From a checkpoint of a small masked spectrogram model.
Model: 2.14M parameters, norm rmsnorm, activation gelu, patch size [4, 4], depths [8, 8].
Rows from block 2, named by matrix and row number. Rows with one number belong to one neuron. Each number is 500 + 40 x the weight over its row's rms, rounded and kept within 0 to 999. All counts start at 0. Numbers have three digits each. After the name is the row's rms in percent of the matrix's.
# fc1: MLP up (model.blocks.2.mlp.fc1.weight, 384x64), inputs 0-63
# fc2: MLP down (model.blocks.2.mlp.fc2.weight, 64x384, transposed), outputs 0-63
fc1.172 092:462480536558506507454462516514504479406427479525498533471477522552571552541486539567528502479531523500494476467443531570553500606495533497490546471424457444520504494535541457490543536525545535
fc2.172 087:550511506578499501548493564519483472499446543508438411492508580469525544528495538522504577454461502469526548461451564546528489565537492446487494503557504472422481500535436451436494493513521515
fc1.173 105:478588430576481527553514504542479456440477433425536531567515510459502447506513523522523472558499453530490505464497558461503551478502490465526582436496532504499463455473482531490448456562515551
fc2.173 087:444425396563517526563526576518505541577472469513465493491490445501455469476493516497533459505494479498548387531531486543525506470536491467450490596490475501517541486560550471508509495475480488
fc1.174 113:494469518421481523493473490514558488469493499482598484510505664471494471512518502497499610532476464515467499552485497466512573469478528562465527497526481485496550488520453489503540468561455497
fc2.174 098:508504473468529433517573499488511488549480523450470512431468501530566437465505445478502449470507458546478562467425492486505478596514473471471462478480493410608488453519461489546513466462487490
fc1.175 110:479410517565507482474528492495424519466434459566529483542495454543562451511483458482483519514494535484564439508568410503505515497521490483443457472543548523495520505474381500490518525480539467
fc2.175 114:481445515473548479475483538456439504450500499520499550485522525480458532537525484461474536488543469465504419579442499479471517511424518519455549519475575471559496478457609585543462520460512473
fc1.176 097:503546542460490471484415526473519423541486462517478480527532443497565511445485493586443437470495479559484462487481514474443497448536538488405527567475512527488522547522469463429471470549495540
fc2.176 089:509464456498574394447551524519444558481481557484471489552499464513515553546464505476446573515512529451547436500567455558491509502495504555488494523471483500521516474542468495453544471482461405
fc1.177 101:527494465523499459503499441509555508428568561552557510500492517432488472497487498512477380507453491567528479536548450439430495508511519460468418487505514518507492567481483524490493536593528472
fc2.177 107:497494507561445488456524415467511452475446447506491485443541536482521489484473474468473512451487435615452522480431519510413509487558499495491503435538396485458502540546482506464517517528502495
fc1.178 081:451448454537397497494417531571539492511485559512511527495516515530490459405420439486475497496533414521473468503510463521460538522481527496448542497497492461481472478505436560464467507571482512
fc2.178 085:485534499500514462492512419419409425454599504491541511460489554488553471455539560564501481497505512536462395520516512437548566473472497500501491479476532501435511516474497504515484489456479466
fc1.179 106:526498428460492475477459444495453575559495534527476473490553456534500532531609446423484534471532499473486549526496503544489494490540407453499511562517507464456516501494551483462505535436559446
fc2.179 099:472543467580500548518437513496499479426427510515505520553514543502487485499488509490469407534525558498538452464500461547540435510512439507483535491464477514447534438454424481589495514545443459
fc1.180 097:471499432512453513456504459572487523500513504508525521513432507544414488588470516470620487472493483425552543548495415499473487497506490475519505481481509473503478486507562496434483591551504481
fc2.180 110:471495490492478493514509474509533549508525550554489512493579492524423501560457468546349513497494476462541542451513568487502471498557515546515495486480496503531472501403502488469502533557407506
fc1.181 088:496476522528488541567455556472498506556543534506504450610518508472534474541444481466523471565478514467550473527457433509483535472465483528426543497492490494564486492510430496378543503506491544
fc2.181 079:521539446549466495462556496535486504512494506461529495508466512488473502550539486560527482538545533495515443498421540474525442500531536485458607587542524506455542424470488545557448462570502444
fc1.182 158:390537517593533509484522482530561486515497573475505433538508479533537485502523570480508525485521538494437490487540497514567497545518496493433404541556550510499541527503450499491511525578461460
fc2.182 174:557529607511468481472492454484477460445440521486473506511496558499476505502496502479508500483517557546479483489463553484443489477531488528602459464549544581461499511490473464535461463477488368
fc1.183 091:492499441582495521508490551550497520496463536536523464509488530514437530571465508522503485558553527423496510469438430476507575465463498491495453495468541456476462541507499492401534486454432416
fc2.183 071:487505468545588525543464466459494539534513572470462463504476484492471480551463446381510552472497530505519549486462584494511484535532481504616479494505548460533489486462513553473535447503496546
fc1.184 100:587430493539544472525519501456472551453418476509565518533505524547483504502512438542495409514480530523537524563514496463506502519469448544524478481527488444509541505558515405535494431561542508
fc2.184 111:538499551476465516486440465544554499462463573401436527433529503487523494486482512575512501474495453543466553478465519453453517466493476478505520478564484389451445510524460540518535492469557478
fc1.185 106:557481458510437554498553486531451534455497476462524529520495515514492454524485529474511470550493478516625498508593591507510487429469473453418523476466458497477544474478524560491519433475534495
fc2.185 100:523490611527546367537474526436525465495505521570485511474513568525536488478486559500464532510507477529549457539475522480477551453503473502534498504553521545491488547466497459450420538461510460
fc1.186 118:526533508518512522563480506528469530471490502469521483550491500582562497510490516487521455490567490351563496521479523548573499445556542457442467519501428485469505552530464486555511464519511448
fc2.186 091:533498499483520484475502556474451477486488474436508569477511438532457537506475541526517485525487536642515483535488433495473522494490544513506519564533424467536571488506521472476399554474481436
fc1.187 109:412472446525500520435501514574555449487459532464449450520492453529517510503472514530504401480576513491510595482460520520495461487478534554528514595543523489524465525506572502494503435487484506
fc2.187 090:465474488492473437482476595453415527476467568486538411504519532501463480498490490444485465441470469495515460480535501454443555495528507546456452452443456567513482470495559455485442438517511521
fc1.188 096:427539554546434469554500509489469567541432494562460515475530538534503439521523498498504477544506441512468506572571510503525527525541427429448520495484464525473507460555478519523490446504511597
fc2.188 083:431470382480483466468510442509443494451492497535490474525538516505478457526471549448475484470515579526416527493516425489456488531493507474481438478499498475511506510424490444542576418465482492
fc1.189 091:446509541466506484466502553567505446479436537463508492555545474448583538454509487519530475562455491568517521488433458498486547536483473537413490462520415450521524574535508491467536451489471499
fc2.189 100:514539508512444493456501428465493484527502497486458531514512530457527485502522552519525561518498558415458465522519545448505462487420499509567471434459549522440434455455510467397547451492484552
fc1.190 101:582516490470505511541527497454479529485504498544419530499509447467451504523488505481472503498450513564486510567520405507536562429495443461492528570500484433493484416441514522491492539447446572
fc2.190 105:509541525531519510471527375545506507490521422485476541522463512529467458529449546491498426523503484533452567526492453448448526545442535561534477510450531537436486514495422496540532495564465518
fc1.191 091:507534526550587474473603558550506510446491428526500521528455524438517499494445499453504493530513531544475514560469418536515535474529512442515541526494451478468449426481588546508504505491515468
fc2.191 082:520567516494427439540461484477476429585482490528553472516480569436569510434507515512550485483524453552509513524465517448483462507493489465524457486488583547492411515520468568481513463465541498
fc1.192 079:538499485554520485546514493506429495517560535514494514520502496531473520538515424525462513522454432535505493529549544474455428421491557492474479552523560441441473488453538468497522580437550582
fc2.192 093:560534441456507545453473519505507505491522534536480571508455472468482541522543469521528476566561566586528446522531481511550556482539546504497564528517444514471586528517446540578516546499471477
fc1.193 087:548503465494514443474467485408443473497495495503460435503533494481559489498497522650525589448511493473501417501572508457530525444494508475544502540514545447537458511481491493488465473524497490
fc2.193 087:477487553470521525606602464490455498564481493478454481454439526481540519492441500533504514477445579483488474480505522441527495511569459532568524464476548521495471453513469525464554478571520453
fc1.194 094:490514495560501545394505455511497521579574471503500570504463445525497441521531469515541515519565550516519435505414482473512516480469472539469444490490459435530519515515530471460495570417498475
fc2.194 090:518508488456475510507447480507494491448507509504479481510508575511491443513513434517535507489440523583498576482544497519508555408531421419538556488497530558507446473569536555476439493443459522
fc1.195 101:527503560448347504489530480404465492547481501476466521507547529490443474534493495548525529483460491525514516513461515463526408418494466494499534533515491542471501496515532469529443540577528510
fc2.195 090:464471475511479485561527531515455550515492506524539455496481576514496402460559544515480529429442523483488512477538556479513595399487566513532503487543569512482550500501469466509431470525479465
fc1.196 096:471505437464449530532513546513566510488525501526520428496549448524476463512521476502524513428421499492511542519599482579487442516516480460537494520566482577472466407476462519527483481542527554
fc2.196 086:487508485504397563511457447472444550576493431557467515451505580476531462506551558578536482465479527476454506505510509461475563507550495540537511452490493553474470447509499535462511519562529467
fc1.197 094:459495449433504536451478507538370490571547505492585419447513497513497482484403530500531463543514532493452478502487462489513546489479511546482435479534529472507521539466532479486516543432489536
fc2.197 087:466589574533485492506583527480511546492538489489415566455467536491473519520483579598513533489450469482443487476490529439547464504445525560491505488490490518495483515509514478491440583505541457
fc1.198 093:554474502490497443525497559562497448497518470478582512528507497570496513507484419494517518464543572501598464521535511551468495462501516473537478487435466440553476527518449507595539465495547558
fc2.198 107:519514506495538480520477417523489555545578452489495546467479481553474432482515460516495471413453531453594472487521481408496532393498539483547472452472529489531498481476489528468542481468478462
fc1.199 107:479422502523499469487458473505490529449409459491504450444505419454543564501411486522493471503505528498462468443507423544508426416549543469535532475468540526503492499448452471473532513530525482
fc2.199 100:515414474538501573540521492416502444462496532471549561567499422486584439535436423494483501450452493475477514514529489530470553530534487456516450444454560506495520478504492487506549491495498528
fc1.200 090:407555431560503575443500524504534466565536559518540551516472499444563481555467496558512492424476532516476567496553458453487539495479553539512548543472545496482550446503532483491495504498518476
fc2.200 097:420459448477472497486495434488477539478514422576532524522478505443490551473537558545518518502506496518555496555489441565505487433474489552503507565552451540502523453552539528486437490430437482
fc1.201 114:529576519512556517503526492492550485509370539505513506459526519503517392532508515391464494500538500503529439452541488535500493455463530441555471485465524490479551521513492484461521452502456570
fc2.201 102:456516613508501447551545532434499453403504528537505485491521531492511516498527535455468520503463469536417505494491542489535501496523422482533526470532505580463443525493480473495396521530550463
fc1.202 106:507528460578475506524439407528489458444513483478525566470481451442502552566459466478480497461487501495530505440481493576499459476487510459488418489404434436436489526513516488492513522458536479
fc2.202 111:530480532573539471487494511468455474567503495544615481545504555467503439463546492471469496521491500449524504506393488431459487558535460473508471508490510453622501498542477469463504482523516494
fc1.203 101:542553547476591450502510536542522517532474477519535475516500487495510458448512466454473458463524517506524506465454507411508483397476517496499533368482512515542472567496531489444488448481445455
fc2.203 108:459515473540498526445492484577564502480523502450487447457583508484476529562482463480507496453507456492485546453563473535548514465420458524459461583526544471518482492444534527459430474510558564
fc1.204 099:565512487441463498454496483552497519497508506513451466519558505522466466419516450491475532541572452438520513489454555507605461438480505476456504492529503531486544528463459467417489438454536432
fc2.204 086:426534476535391458514489487530498541537487495550527509457490508512548440509521468548537497442483566501539445492493385542565532520500479445419490472519468485505539475537505470533466552480552477
fc1.205 134:487435513528516551501491506517460429484529482489478435483478439461504405506439425474496525491492507519521506576499457457510517470482556518623504515507475478503495501584459460518529546494481594
fc2.205 110:520455525487406484453475506509444492348466505505488457520520492450474543459552518448489518503490479465487514528440489463482473518520487467424462494542491502469482526442534461512510471478532385
fc1.206 106:537493455535417461533472473418466515452511523505451482481495494530527517475466475426475526503503428471567469492444418413467471440479440453464461533490493508473523528464546546476496536420526490
fc2.206 095:478478577552471430503555490547473478482428490528475495554554492500497458515455538508479520438521500485526478512478469625544563450480515476527510579511504568492444503477523542497443554459552521
fc1.207 107:486553563497450461477525499448443468430501520488506553573514544479545563493454489466481487465493599532502425486448525435468461476532515517392501518520546532525474546438516459487477498508533482
fc2.207 101:468533481491474520517493518538473568455511519582505568593579464504481489515475519485492553484525467410530507524484426519510482542573476417576541540510459478463491542564488482490512552466482522
fc1.208 104:513499502533457489502499493587547486486549524485506500492439526449557487504550448576539521465528489555337515452485506520487537552512476566440486486485498493525498493529482497468493485480573571
fc2.208 104:511457470532525442581446509450489444423479506481524441516464515488511474516576529483449469513500515485404431535529441432504545514472469528509430469497476538516522541493528474489502416520450441
fc1.209 117:498506501544555505487474435551464488443537451489521501491511596514542422463433470588471428539505495515551613490450459562472522466523468515536514484532524502534468541476505495464484558502508483
fc2.209 106:477490482536507512530543503529453520445532467535502437527507572541484488482481580552461555447526469491511384544517453484484569494507510584455477578554494553483468519456508515492442540455497478
fc1.210 092:565527466509475514592434494521545487619528520397543532434533476461519511493517545522461543502455505504511515462479493485489544426550552488487477519472519408495477471513469479531461449517510519
fc2.210 104:461512458482404518470491539448469527498490578503450541477529484473517457449510438556501527440483492501508474548426496484491461483495473532485468520448538458643484538506504565471538527449519529
fc1.211 089:462473555549448508494484550502512539487454568506504435480508480463445528487492493531501535502531507526461515512468528494522554587432434529555368482528513496447543524509468518393482492520467490
fc2.211 087:552456431465530530505458491430488542584524500531468521467504521486492578517569450520516561538546498494462438540424479599495527492554453486483475479454515540534548496509545526477492476496506577
fc1.212 110:497478518524531496473476476510556469504499480527509487476520537532515523476485556596568498437518496527391621484550391543500531485538452518500509509534525463517482540582477479472460521515485474
fc2.212 104:521494579483479407504472495481463542491505542458569497534511536473474488487507465504464497496526438472461421532500526519385490510475564536597507459484545490523457536532513539470491568455473438
fc1.213 108:460516398564532514457478516473465535473522568542487494472447483483453501527483552423542521490487492453523550498509459507486467503464475533533441489531477411529364507453505518522502512503432487
fc2.213 095:518459455486472485513529485495541514460491553542474461551494574387530415489459531488489441503442408523472539539497516493549566475497527464498534464534518452498466478609479504494508451526514479
fc1.214 102:528440510455453480500473460476526516465452439471548477543508483431503541524442521524540494492503504520508414519372402533511519586471492511436535505550533495518476526471472472484556544479498482
fc2.214 095:494448437483513436521544551471517435510542513546507462601543493452536479538481473507528551477467429540486468474468505462488464538533531402541527492482536528492571547433467455481546470551491486
fc1.215 100:524557488449478491478583488546570548509492582487533522473492544536549482490500519542424600501538496490524556502520486493478496497463523477509566518532587445521497450540531490509439577506434494
fc2.215 099:574553490512443469549537542556468489516487541473475566451461496528514474549423480550490496473478479551500387449419474459478493476493441476499506468438497553480438459485505552540501550483494505
fc1.216 094:520537511502477495492487546542473548515584577496424480448502520486505495548446543488462557529448538418554482455491437465544454517497490533483535457400514477463501498502491506426542523453560535
fc2.216 092:462536525518428438491525528526524504513549491490533507504509484542485446473477515579584518514477498620468552558492512469469567526487532627535434470510455496487497545484520502497487510520475441
fc1.217 102:459479505564503529549525479619495483444482584465504548504473468451510441562522519519480537452498518467513493494528499520518467592506537436570473474493462489505575469573534492537532510448519462
fc2.217 096:519493472494507530533520470554545509468464499490505558490569533506522508566441451517538531507504475488576533479578458516577529576560447479440505531532558474548546487548530518589549479485523450
fc1.218 096:448465459576421451493477529504563523394575532530495490482487537517455535492498557500557465498486502472491492502470560440567548583535490462535535433463494515551475518498526454546532503483478502
fc2.218 108:497464518506520520556461437433551533512528462559414518516489525520409560549471575585489464534503504503443495502500467566474471477517475501467546533481483423405503461503459497497530490493512465